Weights of a small self-supervised image encoder: 5.43M parameters, 12000 steps.
Rows from block 2, named by matrix and row number. Rows with one number belong to one channel. Each number is 128 + 24 x the weight over its row's rms, rounded and kept within 0 to 255. All counts start at 0. Numbers have three digits each. After the name is the row's rms in percent of the matrix's.
# convs0: first 3x3 conv, stride 2 (model.blocks.2.convs.0.weight, 192x112x3x3), inputs 60-69, a 3x3 kernel for each
# convs1: second 3x3 conv (model.blocks.2.convs.1.weight, 192x192x3x3, transposed), outputs 60-69, a 3x3 kernel for each
convs0.64 099:188127167181120144110082070154115143124145087123130121172152123118126143139113106136098115116100125124125099121087147126120118143158119110142117117141127122125136093141120094069124111088099120123149136142109169090098109129082097107121109141159137111150175145129143124097
convs1.64 102:104134154139118117129098148127085127153138117110123139112189126111126086120142113135120143114086110121111130129129102143132160151142129094112143159118110137119155165129119107128129127110127176154115145125154120111106142101118175171071131172117139125170141108115138123089
convs0.65 095:097100125110132129123138124162152130109111125103127143144133150138116104126106144100137147148135135132107091118105107101096165141119140125169121121135115140118120144131104120092118135124116115105155104127138129146161111148118124135158122105116123108122198151149137124129
convs1.65 093:109114113128152104121101134145127130105114076155114133146111159122094150127086125131092127091136161138109140136153105144128140133106142145146132146119106130171151148106100111093156086147115155131130132069134137128153123117122088128102151136126125110136122130127136184150
convs0.66 092:125092149100086100126118044133123127131152128139089149168154128109127146112113107173137151124108143096102104101143096125116106157154141160082123107099124121105140140105112086124155104109133126110182126082147128114123114140120142136168070138146133175140123139128116132128
convs1.66 102:119166116111079132104154146096169135129129151104158103113136135120109092116072145125143138123118099143115124122143109150129106109173122107127131059125097147104074175079136109144123111108110143111152130121179138139076108112125111119110142112117104074068119166129159096149
convs0.67 106:138123147113095164134094140121172151115119146110121143129099127120089129111138124086100142094093130133084160117098114093095111102102090108155149133139104132112119141155125168115098128056114162153112145151144119141124080142153080097141142120162134131124101098146169130166
convs1.67 106:146113153086162153126151140138098067113130189151114138116137142120101138149128105092134081104150126123141077164168120101133110106151153131106124097132122118149118117121122106132119113124140105120145130131144121153138137113094138119102172152089170114108148107104135161118
convs0.68 097:111107149108088129144117127110131107110096124140174086130136150123135104114112105125178093139137114118147123148104117137119152120151146107160127120142092127144079094126135088082149128132137158092117133123149150123163145164110151118102135105123125104144131139139130108126
convs1.68 099:106128144142094147137118129170071157102141154112130118168130088092094134108123127102102116113135096123102095123135152125145167119153144159115140135145098110127152120143130166113116153143148100093116127109120117111128190158160127099109126058105124141107125139117111125140
convs0.69 106:139111102130146131139145139104113123122095095190163132142135131157132127120130101091103119119119115145159156116087135105080121131101100156133131158174146101119107156156135136128100124113128105084104103078098179144106123128141130132122137106123123129076114117130139132173
convs1.69 089:118103090129048082086067125145116140126103121106164121137187190166105120167126153133151145139149130108125072139127108112119095128146125110131115143105136105140150118173129143171152124068130169140149120148141093133074113083110135141148128108119127158164132131110157104106
convs0.70 095:116139117108133144112134141132139137115156130131171119121200142112159149144102132080150099137141147131162118105112158153116144147132098093121089093135108146126120127139101171124133136123085132147140088118126138126106122101112123173129134158116133088135130179172134160161
convs1.70 105:145106151147132129124139168141159101108128145124112104096122139128148117143121130089146126155156094142139123149111092106114169121114132166139134146132148117166150099124153142143154162120110141102087125171104144144151063085121100096189103127136143111067131099117169101084
convs0.71 107:152135124167139131090159095099125160134121123155120131130136121147102118139129113152119127143125128104136146129099152143138103127116112173142109129113123126111147123129173128083152109113137178090128162156129128202136114122107125124102137117162105154104097113098134105148
convs1.71 104:140092166130106131123139126117114123175153118145084125104094147142164109125130140132124135087126139089120146109143133118135141125120172156144126115121120151165121115117083128107108138146161143115186133128116133151144126123169143128131140102146121135081170120106156106157
convs0.72 098:143118103151115113105102155116144136149108163105134123142094118160115162131128142094105075082069114111149150121097136136120138109123108131130136109136134111110123141124057105075099040138120083121140109104117149136110075110154131116139136133168091117127149148108129150138
convs1.72 109:138124155128127116131130107140133140123150153095117172133117102127096180131140120117106114120117152113128098161145134091154136118144158100102122138139131115162147121122081138132130117091114121142141155121138122137119176146142155053038128061108142124099149104115112079124
convs0.73 103:165146137104079090125127125130131151136149142150096106129112155122094149113124151130117153112166110123126098116165103096108102082045133137108150118117161131172153125088137122111126147144160100086106101102076133092101093111110094089119117111145149185144158165135093066091
convs1.73 097:119085137136156088116114103117196146118116150110105118159129141135117124157123146142135136139136122148112109143150136124088083134088122134101091127147138101107138111138142132112105101160133142128106112132140098116144096114153129160104122094117086119112162169112139143097
convs0.74 098:116135121187183126129148128148156152172154132158147101112138122166133114124145148168146131142122121152115119129096080112122102103115125113138156123137141124135128134105116128088107100105131117151093120141126110115116138132130143124120135131139114169119138123110139110090
convs1.74 094:106095107134043085107111124149120126115056130108178152135118108143126174081133123120113129120186138104137109125116116128136126137142120118114116090070093103125131083117161081097093094161100115132086129113166078103131092117131090163110145114116117113145128143115140143144
convs0.75 086:118123116150145140107120148097127109123125151151144102101095101107112086095128143093118126155146163149138159116138130071093078104093089104157111120143172135131148195143126180113087123098118110123129102094108133130148143166159136143148154144152173128140174139180139193150
convs1.75 100:125111115112095119135127159187109147117139133165099106097112086115110150099100106128104140115128117100123129173167153163132190137148181126136084159154141169198187116115132132153150124139138124190139126163149102135113143142183140130127116059113170157170146163094134207125
convs0.76 096:135205138121107122104120110139130097140124096165116136120139127127106161129093135152165175117158150100094104133153131121091125144114117105110132128134098146144122121127119153114183130133156123130143144162122160169140135165136165157155139131162120095127108145104132123163
convs1.76 102:123152121127181095111123108152099106039142176128116059158140119137118156118144156127102123120130124104123115114066143131175115111119141142099107049091125149139136148167094117107126135153130120136110103108157151118126125155111135108096148146135093141114137128110156123103
convs0.77 107:123086170107124175102133123109166129149177134152170141128117151133100166130097105135161109167155122147155116106133171110098122104100128125127168137129164095138154119099133122132135092104102116128106133127184107083143144171123163161134132138144166134117138136109156135155
convs1.77 101:118137146098152097087133124141096130123113115159131136145144113102162144119151116124143107144132155125138123139150121094158149116143133121108131122125151132127147125081110161167126120092122136158147114164119108146110119118143167145111137133105138133154124134147158125155
convs0.78 102:112119111141106102131113132108125126107144123148153104148165122124126115119125129147130097127121123090107110121100118104110113156101120152145108133121105101107096113121112118125155136152128092111143147160115132157118153116100120070115074085131132128149137170136152114140
convs1.78 104:094146086165095160113142127148149120102161194102161110131083123091159083106121127104094108093088130135167161131102155147124141141112127155130126154159109119103120074149135167180117104096137148074118154098129133144105118100116110150084126135151095129123116132148162136135
convs0.79 101:123107116134106156150087127142111076112091097125081142121159131149139140086101126118129141124116170111120155138154120131140138170153122102122156143165175138167153137102131147138128082132131123145115155150133106150129107121161130192144188192169101121133121115132092113129
convs1.79 102:122137166144144131123132140104138160130159118148192106123092135140122136117112133139121150074172102134054120106119123185110085162139106153130158127134086116137133126096128084110134153096088129121106092133143117045130110132150130104147133131116123118092187151127126150090